Rows from block 6 of a small self-supervised audio encoder (BEST-RQ), named by matrix and row number. Rows with one number belong to one neuron. Each number is 500 + 25 x the weight over its row's rms, rounded and kept within 0 to 999. All counts start at 0. Numbers have three digits each. After the name is the row's rms in percent of the matrix's.
After each neuron's rows are labels from the 100 clips, of 14976, where the neuron reaches its highest value: "top examples" is what is common among them. Only what is clearly more common there than usual is listed. The data: strings of digits, spoken by a formant synthesiser in many voices.
# fc1: MLP up (model.blocks.6.mlp.fc1.weight, 768x192), inputs 0-47
# fc2: MLP down (model.blocks.6.mlp.fc2.weight, 192x768, transposed), outputs 0-47

fc1.49 099:536510508473521493493524467495489528474463495485576497470501475476507495480498496499489456547535462491539511478500472525524502477482508525520551
fc2.49 100:463512473522502443479527528510512528479484504539464544505481515495589498501511523474530505535542506488490498501522483509483516486472469518473505
top examples: voice: high voice; reverberation

fc1.169 102:491533526506510516570493469462467536539543468520493482478512492498490522535467503521473520467499482527483487526505514483453537542523488493453442
fc2.169 106:491499517453484476517490466511514514505540497500506487500567472454518495499502503513512551511495494512529471474521491495517538496509487506514506
top examples: "nine"; last digit: nine; "eight"; last digit: eight

fc1.749 101:479489525508501544546529476460497527489532510519524494502520485519504459507491425467530489487463522469504483493487477524525497541495469550483478
fc2.749 097:479515522541518533483489485508504539501519495491519482482500477528496543465503545510488526463461499518506458459496523504471520514517515501451475
top examples: "one"; last digit: one; first digit: one; number of digits: 1

fc1.180 098:516469502513485488519496494560526525501541509478526531515511479528488479529520526476478469494466470507510548495514520511481517545509536542421500
fc2.180 096:483488500525463520509511531535527521469527432491486548482486522476547513471507482572505507480461515505491481485510511501501526484469471467526519
top examples: voice: high voice

fc1.532 086:504506566460514529532516517461490525493501484577503476527476476514452510511553480506506495481487561501478436524514513437476492532550508502483499
fc2.532 086:479495459512516517469494492471590521518527516433477461502507484471515475505520532524504526514500480506561481486529483467541509487502515512516514
top examples: thin (high-pass); last digit: one

fc1.343 095:464492518488484491479489514467513542490533445472536490503498476506483475507486525456522445488508498520520531535502509480503510507503521522527522
fc2.343 096:496498518498482460462531517475540560548514529485520534482493527489504536508495524483498523473549481507511476507501498477503456476503484530461528
top examples: voice: low voice; last digit: zero; mains hum

fc1.158 098:504538495511525546483533551468528459478501520552515492480517499494490548526508497488507502494493502485500456506542510471537527531560505505467453
fc2.158 100:467514502513491486535465522499545513486532520504539509534509518451524506528489485521486544500523505483504517471504483475540559462543484496490499
top examples: "four"; number of digits: 5

fc1.298 088:507433514521511492511512517466469543510518488534502507476556493514506516499499513515511498494494508520516477513489451488440526557468548525481513
fc2.298 091:488516494479509516519475485454504497482522478471488517500562462475534492494519532528477554499512487503498488511527457538494523462472500478505488
top examples: white noise

fc1.216 096:504527500513495478541504503537496472509460508486534503433465469526512511516499523477549525528552528472471531498490501513515488509536482527509466
fc2.216 090:524518524509507460527511536536491511515486497500472522519512520473522535491490517480515478527581462536531470484491549532453455491515482508523460
top examples: voice: low voice

fc1.729 101:550493505506492493537480494491486478517493531499489488519499463565493526565511511473515503555532518507521497516511500488469500485501466498493523
fc2.729 094:491532493498565513505531515484506483514464456507500473522511486446504489442474506495460492501514509496489506490477516477512479491515486530481517
top examples: "one"; last digit: one

fc1.410 097:519471523482490485509485486479489527483516508472547525510515494511485515519509523453530481500508492512479475528506480479503485533492489493532521
fc2.410 092:506475475523497485472507534411540506552493461496452499491525549498517469480513527455485465515510488499540511492479531457470495471463491496505559
top examples: "eight"; last digit: eight; voice: deep voice

fc1.21 099:520491461491507519527482451492467510483518453486501496487535467528530504452492487442517547501469503498478548521497502458493512569503512507438480
fc2.21 097:490525492489511513523517564508529500547527478505483522535527495519494509518539495496543511533490553502584494486494497476483486505508501511535439
top examples: number of digits: 5

fc1.408 094:520502520443495486536521502513473481519513484523540505506502505525489515442491513520525488509471542488485480506506505544493562519515526522544502
fc2.408 088:470515464520478470508520495483529513523529522485495497532506548484515498559470532490509484513491528512543519503502506484505518476495526503507501
top examples: thin (high-pass); last digit: six

fc1.755 100:525498513533528498509499522525511450530482484495508507530488512490505530516454498532526517526480534488522490512533502596500525521469493502495528
fc2.755 095:457444471491498463522503494522476476482467519526469525477538494508499457519490454525487518522498505508531507571513519454476458479473493487485520
top examples: "one"; number of digits: 5; voice: deep voice; first digit: one

fc1.194 096:535502517485495495551524498474522532446472538549544529537524483502493532485544484508512507483492551454511523507510483463520507515466444526488471
fc2.194 090:473500494492473518515437484497532518482446535486482513538485489514499477507512543461476473519500460543514461501447519494502516499500538490470492
top examples: "four"; voice: deep voice; mains hum

fc1.309 106:494516468529515499496497483484520498520558441490495494470482497513475506506489505420487470491517497528482453521474508466504469482485510526551498
fc2.309 105:520498528533502480486504534462490528498541527490500516495463487484503511493527514483510524521541534470517547511486444442531507492509503512457531
top examples: voice: child-like voice

fc1.267 095:500517507525521517477488509529469463525443464455497474433492484496478523513487468487509477519499527504513478520499542481529476498468505535475499
fc2.267 095:466520509497499470494500498530511480482443511516503465523502502478471512483455543461505477502534514489476494479513484490479536499493491538494496
top examples: "four"; last digit: four

fc1.143 108:544531518514538445516470464473492492547522522512559453484481497509461473554516500496487483535534553502505504493489501490535456488467474508468495
fc2.143 113:508523489512493471516509523527479529483516481492497536511525482520502545478509482536505503547462509531509472503480528458498548476461532472504499
top examples: voice: deep voice; "six"; last digit: six

fc1.567 099:574488574492485483532518468524478471471484527497509512497482493498495507495510501472512480483481517494487468536497497522500520505511470506506485
fc2.567 092:447454470503493440520496566488495481509459481507502511494539529530494503458498521460533442504462468495503534525482502459435517519483564476543514
top examples: "eight"; thin (high-pass)

fc1.652 100:522507510510509510487518502445505502534489515524504558492544494496446520505464482476547467526504521483508497473473505488492528525492516524476501
fc2.652 102:473521481498528449502485488507504511501525509529524514518521467507457482508495496501506527481507492500504514491518499550480524489503489479517507
top examples: quiet level; "three"; mains hum; first digit: three

fc1.595 101:475483488489497513543547482545484513504540480460512497514519506510479490479479495464565466506450490497496510533473499492524486547516520518502509
fc2.595 102:528474500518530482525484510492469506521475499497526502463546526544480476513503495495501501488506501520510490500478532499450441469490501511504489
top examples: voice: low voice; last digit: seven

fc1.574 099:510501491536495520538507513486502560474514479466526481517494484502482503481461500464497488505486492510526523479501502507517486474499500523489549
fc2.574 090:469511529509506517493519509500497551495519466494497518445482525534482500507477520557474470531510504487489519505521524479501488513515536493529511
top examples: voice: high voice

fc1.731 102:475547515463530538518509489498524496494474490526490479472507466509466548511512493447521511445475473517471476495536518449508495537524521483514498
fc2.731 105:482544474482542497500498529467551508514550462514477503500465521508516513538528493523478503490514495506501477501472480480524480480533471500513501
top examples: number of digits: 5; "zero"

fc1.48 098:516546488485514510538478503483514446493466490470506478520503488473494569502466516531491493492507478522511512459486478540459515507531547505478499
fc2.48 097:497496501513519441494496466461439495493497517523488500473536511528487490495468481498541473448502521494484485542529513532494513500506515492526493
top examples: "three"; number of digits: 5; first digit: three

fc1.711 105:516511480520526489475454495460497509539499507552549502486554486508440523536524535489500438530493465493500496509514546426493549510518519530482498
fc2.711 104:503514492490540466487493485537506543504485527450503514542492466480514542470492492524547506484467530496485504476502506497552481514530535466511506
top examples: "six"; voice: deep voice; number of digits: 5; thin (high-pass)

fc1.506 106:522502461504499500486508493463534544508536471486534504503468499497511498520504480458487480530534466485495499493489530483509486495507492528559560
fc2.506 100:500497507513486484493521514504501511482513509472470505484485552474523491508528513529495493508505489505500522514525507496541510506495519503441523
top examples: voice: high voice; "three"

fc1.450 095:522486499550495537521501487514446509515505542470484480499512480505521493487550501459528480517495455519496497535487497565515508496480491503516510
fc2.450 093:535510513519510536495538515537484491482512476518516513521529504479498522530524517531522522513509529531494512502483477554524539487498489526499474
top examples: "seven"

fc1.258 100:512498546508504443529468461482462447508510514525501483499533489526472469554499461468500514524513509469519474501483497486519454487480493553488460
fc2.258 108:570496477507494463502508473505474460501465498548487524479511470507507523482525506455509489521491527510474530521483520501563531494484505488512503
top examples: voice: deep voice; "six"; first digit: six; last digit: six

fc1.14 094:490479511528511454512502490491494445493499552517480481543506438508539495463523458472520541474513474511513502569517490525491527525483513509532524
fc2.14 094:523470469527527515506485473455528501500496469501489484484506489511511517532499536489537511451490500494492492506529520523519483482526464523461522
top examples: white noise; number of digits: 5

fc1.171 108:510545487513506515538505475507497537528526463528469538530516488527480517501489502506510497460510504468497501503484469511493570509535531498512506
fc2.171 107:533526510499517521460550534485513531555504508496502475488533500469483510514467540506547511519506534478539464538505486470533497521508469484524474
top examples: "nine"; reverberation; voice: child-like voice; last digit: nine

fc1.415 100:522519547504514510516522481475509539518495501517593566465474497497519493551531489466517529530506539515484524504477528511504529500485468513492488
fc2.415 094:491519474511551505467504484493528543487498500509445510507506504522462525491534490502531444540504514466498484531508511510501541477482493497512466
top examples: "six"

fc1.176 099:506475510495492476517489521496517473502534491516495506505499466497498499475477478493493462497486523536483447510521480563521506493508541507494487
fc2.176 099:524471485542520479477495526514471506489486491543545569478533500530504478460502504491479484541480482527490515489484534475469501519472500487529536
top examples: voice: child-like voice; quiet level; "three"

fc1.645 097:555535505470518464559506478496472474469489488474485468460509496573446472420466492503504519512499513509514540472499536491485544503483489509487503
fc2.645 098:442497505516521491527503499478532477500564522534513477530495493455496528511495493501503472485514497516551529481483486473516525448490472527528506
top examples: mains hum; last digit: seven

fc1.599 099:515506487507496528480484502489514505523486474490520541540548498492492531447507526494506489512524528489499506505501494505535467514510488501489492
fc2.599 091:491483480506536526459508481460516508494519491491518507494520507461521515535474436511503526523500490480492504491489493495512498492493510432504497
top examples: "three"; last digit: three

fc1.657 097:433478516485500507536479512508462516502499507500548523519545501500497519497535491530524530491512477475480495486517499502532481532501471519488473
fc2.657 091:491443468505544546456504476469526511525544541482495503509504469464502490516514521439543525484522506495532487503503482479474509485493537504510467
top examples: "three"; last digit: three; number of digits: 5

fc1.604 096:548472503481496525498532505479499493487468521521505549505477475482492505486514490493492512551514520503548499509554515491500500511494503538480476
fc2.604 090:501477485495510497485498501515547468512514559527492519473505510541510432500483549495555518506498491487498533494472452522522479515484499483479462
top examples: whispered

fc1.271 114:495472538501511532525504479482528491578506491485492487494504502500513469513487518504500529480535470526496453528473499491481536537507538508513502
fc2.271 111:500513503506514448476505498474517492505557498487496508486555477502511506499471528491536503490525492480492495550468493474501452514503530509532490
top examples: "nine"; last digit: nine; first digit: nine

fc1.705 100:500463468514523523515522498521520496500485486475534531494502517512487502502500522499513546519497545518491525464502437446512541531500501524466481
fc2.705 092:497521492536509483507482511514468499480492473465463540519484471506474513507490493500547511477512509494502468527484451488522454467510553541557510
top examples: white noise; last digit: nine

fc1.625 095:498478487521523515495452503505531505483515523501517518475483486504500494492534488521483518455502538478507476548510478435496484481482479533582486
fc2.625 094:515517528479548609485504484545430468504463475468483514518514507475518514495496486495512530477555481536505531521523493485475501516486511507446503
top examples: "six"; last digit: six; first digit: six

fc1.76 103:532500536528536457476497469453456508478537488523519507469556490495495513506531523518538496552512496510542526519419507524520535499520482497473511
fc2.76 106:495520528501519494460531549496519536514496458469435502488494467481507537514471512482542483444532513504464458526505519493509515533493505521494538
top examples: "nine"; "seven"; last digit: nine; last digit: seven

fc1.51 097:512497491487509517532491505546461501512513507495518487487493505517472545471490462476543519464460455478536474508511505495542566473497555482554522
fc2.51 094:490451502530506526485545480519410510521493527493501479483473520499506478478511522491501500480443510492463528484476482481497467505498485518469519
top examples: "six"; last digit: six; first digit: six

fc1.334 110:547464485468491514498494498478475536506543521498501467532512442512493511517520465471479499498542494509502498464496475501452485490507519516515535
fc2.334 105:492487505477530471505502524458511496460541509461526489496518495473482455484517470534472488527517485467535482525532508463498554536489478491455549
top examples: voice: high voice

fc1.637 093:476473513476499503490524503510512492499478498467504535516489475501520545502508510478454501505498533476532476474479537461463498525445504512464481
fc2.637 086:503460501524456553509497509487473544497526531479517557488519507517508506513532467501505472480473487507491524487463456481464526526454492500524499
top examples: number of digits: 5; mains hum

fc1.190 104:514486517525524468493532523537499515515511454527533532468485483535481504476500492483519466519520525522464461496487465458517513536489528484544475
fc2.190 104:478510456516455466442494479500489535499516464471502510537520538497506525485547492512454447519511524523511494510548464492527486493483475487505515
top examples: "three"; mains hum; last digit: three; thin (high-pass)

fc1.535 103:485490502513518465539520448457495536500505542471512515503524482539429522457542528475478472544498489475545522494522498466500486514528518505472472
fc2.535 101:550486550537479503473506489513494495506467467491521499498497528460533487554479477562481479499505506487489497504460505491509502511494525552507488
top examples: "nine"; voice: child-like voice; mains hum

fc1.167 099:513520506517494524499493506500495546496519497475496471506545480529495510490506472449492487473522494507521499528479468503510498471551509501476534
fc2.167 095:489500514481481489518476467511501499488535484516482476527544492492493512483494517513470528521531451509472496477483563501495518533548502488474519
top examples: reverberation

fc1.703 100:496482554500510523485530506495491537517470505517550488461470490508496506490469503489519530516464504493531529463506485530511526479504480499503508
fc2.703 090:463511547482489553496497536489487511466473492483490508469450524504521519493461504495488517528501514481476485522516546492441472516508497524536507
top examples: "two"; last digit: two

fc1.546 101:513481531520516488527498493481526506461475507529527577453489494517483485538536498494491493500463520526478525517483522496483489531496498529478515
fc2.546 096:529482508493503521500514466536479484462461500516482531518503515503477518469528502485510522521498461442446483490475526493504488485452477478488486
top examples: white noise; pink noise

fc1.187 096:512490515524491531519462472553516527498487490483513437446513482498517499538491468464503486457446556498502514476513479482524486503545546499500497
fc2.187 096:534468510481483511501475551516455496514518510520512493542497537511463513478425498464541517460464494518499491484496532528489479471521549498503522
top examples: quiet level; number of digits: 1

fc1.25 095:500442470509513494520442497508548521494459507504506501548477476484517534535497519532487444527522506511547518513522502502515495489484466524509518
fc2.25 087:472457501489518491491504522560495501520463481501488541502481507515499453445480524517513509486519482522491473489537498501494521524504491502469525
top examples: number of digits: 5; mains hum

fc1.95 110:538461512512537482469465503481490507517500518459555516463563509489525485473481531504518483464471510499544494496435528514531494490521520501499498
fc2.95 118:499531478489561533464502576475504488493508483536476482535455446496519488510517552476490472487494509511493492492478521527502497499540512513480504
top examples: "seven"; last digit: seven; first digit: seven

fc1.4 094:507483492498506519515525475491463500456518502486461459564508482482503526500498443505497519498479528561518528543510463529504479524525531514490524
fc2.4 093:503515494488504494524470506512496513530537527518511512445510498516495492485503536518498515511501510486501464505472463501501533521539505476495536
top examples: white noise

fc1.469 098:511487492474497500513489483498508472509470508549523520504532496498510495529459514534525526557533530515473477489480512467481499539476471516466479
fc2.469 098:487468531494501462499535502519566509518523513503479498452531504530498512494470479499443479514519543519512505514475478539517500518497499493509507
top examples: number of digits: 5

fc1.499 110:542561449490491488546482509528527483493516468498484480550501488491468582520499508496519506538472514499504521515514521459521527521517474532493509
fc2.499 101:520504514492503494524450480479481468499474513505458504519494475547502495495498440550438506498548505513507471509521495473513532539503500516481525
top examples: voice: high voice; mains hum

fc1.542 095:487447517448523506502530513495471434499521493521474470505526486517510515497479451558489509476526543600452503529517479470523515480543501493505540
fc2.542 096:485476475506514473540492501465522435532503497532478485505492493496512514521503522459494474491526482397487487486483484483541484496569493487476486
top examples: thin (high-pass); white noise

fc1.387 100:526488495508530465482500528515491496518528513482514528487527513485492480464446502470503463515455510450532534507498517523531480532474490492472505
fc2.387 109:496524491464512526500507531528590523511552507519538484524467494493496491505540523487493510493524520503474499510477468464531515474506543520518527
top examples: "seven"; last digit: seven; voice: high voice

fc1.718 107:496513459478517467511512500500509523514535524514499510522496504495458533512497472526528518533508457505519492486458500530454502534518502502484481
fc2.718 104:529501498487510500499502484499481513489465504537519496463480493503544514525504552481492558481537551518461504509500475526549541534522501561473492
top examples: "nine"; first digit: nine; mains hum; last digit: nine

fc1.394 092:526554522522482491506538473515519524515479467537551534462477467509513495493521505512511509506503503504462507528449524488509459526516498513454493
fc2.394 090:494516470488519538496506523493507513531512497506501491527483519485489503498441518451529487450458481471536514483510546533472490449506508449520493
top examples: "one"; last digit: one

fc1.633 101:519496498475522477536491470474493464540505478486494436502497502543511526484458475526514528535541486534523475523498527521444447552534538496466520
fc2.633 106:526512512535516518534473519462468500486529497508485523468536488534477512501477484502504529552530499492509515501523507542502491494534494492504528
top examples: "three"; voice: child-like voice; first digit: three; mains hum

fc1.449 098:486518483511517461508496466513476491546526543491528503525526481489484502546483529520483475499532473529551483528495470515465489451513471513494483
fc2.449 100:510535463466477459454512485494509484500510454533505518485485499511520517507474466489517513475512508460452482505501516479506524521451528488470532
top examples: "six"; last digit: six; first digit: six

fc1.36 098:472467582469531513464524492549513471525525472503481499477531489529492492533499519475524519447472532501483511537498514504507476494514545511502478
fc2.36 095:485530502475521467474481429495451487519538511497490541531534476521516496491482494536546478480503512477513547480500520490533474513455518509495501
top examples: quiet level; "eight"; first digit: eight

fc1.230 097:544501500493511465499506555511490496508529466482488525476477502502517525479491463485536478489466508533474488492512470511497507503536539515521500
fc2.230 104:443541518493480415483458494517485518496477498456503542475461520511509521498511507514463486450485521510513480524499473467509535519500421484526530
top examples: "two"; last digit: two; thin (high-pass); mains hum

fc1.669 107:504513525494518526507534515513555515475563468494558529506467501532503513492478454508484517471450493456503481554484487456472474502480519507490476
fc2.669 107:492464497490521449490494495483437499550459524481480510516483524520524484505514523530504481476484499558514482488452502483505520530454471492475434
top examples: reverberation; "six"; thin (high-pass); first digit: six

fc1.745 096:481446478500528494471512490459490529535490528536518470462530488528496520503468532474504514493531508490535501515537520535457498554524556496500495
fc2.745 091:543465504459485518533505515535467472478494491477539496525507474439490493488486521539488500536491513464493486493466526512500502462492480503450518
top examples: number of digits: 5; mains hum

fc1.561 094:509506506459507509518495475552491470514514452520501438527511487503488532507449489536467441507506551538526536499512440465523516493523492492517506
fc2.561 087:506487484541512450498524521558474485490529465526523500521470507500518525498454493514492500495494424454520483473482505505512484508498495507478487
top examples: quiet level; thin (high-pass)

fc1.686 099:475516541508505501498473530500480523487462493469529502491471476542523515482512523519542487481464434510510493517497521510483518482485510498546504
fc2.686 098:511499490500517547498534484482483545485497484533456475468462469462513504535508484493520488487487550500471507508468513512476475518501458506503497
top examples: voice: low voice; white noise; "three"; last digit: three

fc1.321 107:520505496514498526491495511519480548515454559513514490529485501547487528514489524526536471534511449476540503505544493487486519523516507502526524
fc2.321 102:460462504491522497493499529521502508503456518506511488503487499504524456486526499454502510505556544500512476454502511515454509483493479558468497
top examples: reverberation; voice: high voice

fc1.332 099:534486477545552468535505518518479493458545481489499462475505480526456488471495530467487460554526557503502464519507504470507526472503472507533470
fc2.332 110:503443515496553457464504496558478508481486473494536510500495494512510517461528452447520444495511504504525488510449528467474515495519504489482523
top examples: "one"; last digit: one; first digit: one

fc1.289 103:533525546480503492506481491510511524515503494479490501469478475502480531483485494503493524479484500466486433484526471506449525474526488518514466
fc2.289 098:496491502454528525508470499455484473528435503519514526519510473517504491474498512508470505496505496471473538494486504516533527544506513516452488
top examples: reverberation

fc1.447 091:519478517511500500518507518527487451521545487458525456495520494493504498510478456520482511510483516497558518522444504500486519479498468541497531
fc2.447 091:498468512509506565514500510514537518465499447504527458515485503499476523534521542513506497531490476483485494512492550527495488486490552501490530
top examples: "two"; muffled (low-pass); white noise; first digit: two

fc1.677 099:519523526518517511498500506477522500493481492527505436529504508482464519507518449470504494480482524493542482487493487472483497511522535528503502
fc2.677 102:512509512482548507485521515477536491508498481482496543477530501492502499522459497532525519491533447474499472490488478530469533512543445498489499
top examples: "eight"; last digit: eight

fc1.129 099:499490521487503536518500466518472496473545487458476486506483512545496492491493529504490494489469525493527463503478448528477469530508530509497469
fc2.129 103:475475479527510502521484482483485476474460485507512493493482495485486532477468411467486515477452486533496503470529521534471504519517502509485511
top examples: white noise

fc1.670 102:472492507491500518503490507506483486523531510475460535528512479508486460476520511470504472445473506478527518492502504528496482505483547509465474
fc2.670 101:481473475490491534518559487509459506494557484521542518487479523509463499502470481526480523447444502522498496493533498522485515539490468503501492
top examples: voice: child-like voice

fc1.200 100:508497466505525497526502509511514501512508512522483456461483498512486503532517499501483486502491562501511511499467533503454465532486518516470525
fc2.200 100:526518519524535543505568491480468544502488470500475521494448462490498499474520518515476497511519486494472505495481468503497476488536475506560476
top examples: number of digits: 5; mains hum

fc1.280 101:532509495478509488508509494490528515491525519470500527490499499500500514495481454466505519523520496442514534493488529496523495540553585518449471
fc2.280 096:505480498495539510557487515519501502456515531523500522483507530506477488469560504518508515482515479515495498481503519503486502526501482532481509
top examples: "three"; rumble; first digit: three

fc1.735 101:498519491531504525530478467491469486514504514521529511532507495477483478476505545488508527508502457466528505472481518506493545509466506513453465
fc2.735 099:522523495491517506495501527485480472520486509492505530462550463505458487513488452496537504499536509561552524502514516515483553446483541487517525
top examples: mains hum; "seven"; last digit: seven; first digit: seven

fc1.511 094:519484549459530458508501498490472470511539530560491484435505469487509491491486498500512501485475505540506495505493525537519478501553522534531493
fc2.511 093:516483474534540467519492469498524501500465487501472494502506534512503459509542526488508510534505515447539476485482496525495523490534490516488501
top examples: quiet level; "seven"; "six"; number of digits: 5

fc1.337 100:471549505503515520528524489454508493534498468512484476464515494487467524509461517463522501499480531511484493532514529500519456476503503520479495
fc2.337 100:582512482471485451518495491535518506507483504515503494505484482499500480493475541484510505505520514484551503488511522512517469507545515480511483
top examples: "four"; last digit: one; last digit: four

fc1.423 091:440485502507505461522522510497554557523551472476531480469576459516468507496530497464476488532471508501503482481452492511465490491542483533487491
fc2.423 091:521477492465503445466466499500482551502503506514486530538524520484570496497525517510480535495499513521538516506534480473504462492456522499490471
top examples: mains hum

fc1.193 098:504503507493504523469477490493460520527488481462512531453496511519468492544481525537478518525491482506525501482497545485518569462532511525473473
fc2.193 097:491485482482543560481543508508511515526506515439474522530502493469487489507491506477520472464492524490475478512512518493506458529581509495515493
top examples: "nine"; reverberation; last digit: nine

fc1.602 104:514472511515502481480543509483491479495549465490488493535500477508504518530486473487489529486481526527463521489455518458469470496497509526513480
fc2.602 102:500419471505491494527499483520498571487529486495528516470465544503540481481499523495507486512466520476504503481461473485481563497528521495475493
top examples: quiet level

fc1.34 104:489489496510517485508473482490491477491495464500496485498512499521455508482452452479556514551534527532520486499519509489515480477499490482488497
fc2.34 106:468513497528506543496515510492484462519552537552475487502527478530487444499511505486525493535534548489531504533464476486488500470492487535486503
top examples: "one"; last digit: one; first digit: one

fc1.223 095:549514508453503484498569491500511488527505501512498505500519462494529510466473497513494463510475503490479464497466431485511511449526509543530493
fc2.223 090:488492506499526498500442515490449481512486490528518515537514457517478467541519491524469488475487492512530515510500503514483494537494452495478468
top examples: thin (high-pass)

fc1.502 093:527462525482516532544518456464529503528459521531509508512499496511485510537506470528497522475527473517513471497520469483490514503554481518485498
fc2.502 096:478535495492547605516524524501467478519472518482489457485501494511463517483523462532495520538492480517516532513483471519526501519499495504485504
top examples: "two"; mains hum

fc1.12 100:507504528509488481478508474534491498504484450527522515489521476480508515529510530493510509524466479497449508524512491500522473518472497522443485
fc2.12 101:528518498523506534527492495474540489506489561526471472504514530496471489485490492509505463498480495461485478448541492522451497498490489462519493
top examples: whispered; number of digits: 5

fc1.338 103:485527479493542538485502507489507532515549494492524523507493478531511518494497498486507496524501495440509464530497505480462543493543516498535467
fc2.338 109:522510445487538540547494499538481465529476483503473493466524529513497491483488505509491480480509471475504496471551508499460509504510497496470501
top examples: "six"; last digit: six; first digit: six

fc1.73 104:480531524518514505504525466471484483469477528523464472502502476466498483528521493535519521556526456513517499498527470499457509503526532504501514
fc2.73 101:528501473534506507503494516514515524550522503472491481476533478550479497526504458482504513467553549461528531547481467501494517532484515450505532
top examples: "three"; mains hum

fc1.431 100:488464508464480510554494517501509478503453502510480478513491499544501479475438480497498525545488511499518501484524497503489491509500556504525519
fc2.431 099:559536516507487528520471514553497501441535503514508490509459464466516486503544539472485475510520506503459505497538572503536499521542505498513512
top examples: reverberation

fc1.42 099:486494484445497546523512478503468485471477526493541456499502477511465523523492456516496492563492543488497498505501498493534527530539520517528501
fc2.42 095:472528518537498545541461527482513503472483549543528451508484484489484479518528520462464510534492451507487518533471531512515481502544531503477520
top examples: voice: low voice; number of digits: 1; last digit: nine; first digit: nine

fc1.149 099:518500476450499519530537442479488461533509548524516530537512500484486519505521539448497472518465569481509502485534478464470519504473525484509476
fc2.149 092:530475495479507511504509541540497484482537536476514513487511476492514532495492526528473548465475475481517498481515477497519435516465517466501496
top examples: "six"; last digit: six; "three"; last digit: three

fc1.264 102:495509509521533472508481496464525502501549510520498483487466484493496499498491476482482520475530502523517478508448494502511509470521426522559547
fc2.264 104:503491490527529501547476539519468456491472539514493463535471473543482491489521515500499505491492479480423546506483456517492487501494517522470427
top examples: voice: low voice

fc1.436 097:527534502486515492499547511466538469484490484514493509516528480496478470538523517464490477555484507498493433485496452465507498498519515506464542
fc2.436 098:482497494508514442444526488524432461474493495476493508497542479540489505499489490474465473494543513444539487519519444496493502468483516483532515
top examples: voice: high voice; "zero"; "eight"; rumble

fc1.456 092:465495482485487502501476503547494479507506464490490455513493512432510521503476471510489512503459535550549482473486492476534471496493489516475532
fc2.456 096:487493476494483489533474481528500517446539503521504502507505538519482436506480510479483486502480474410453516483478478504491514538505491505472480
top examples: "four"; last digit: four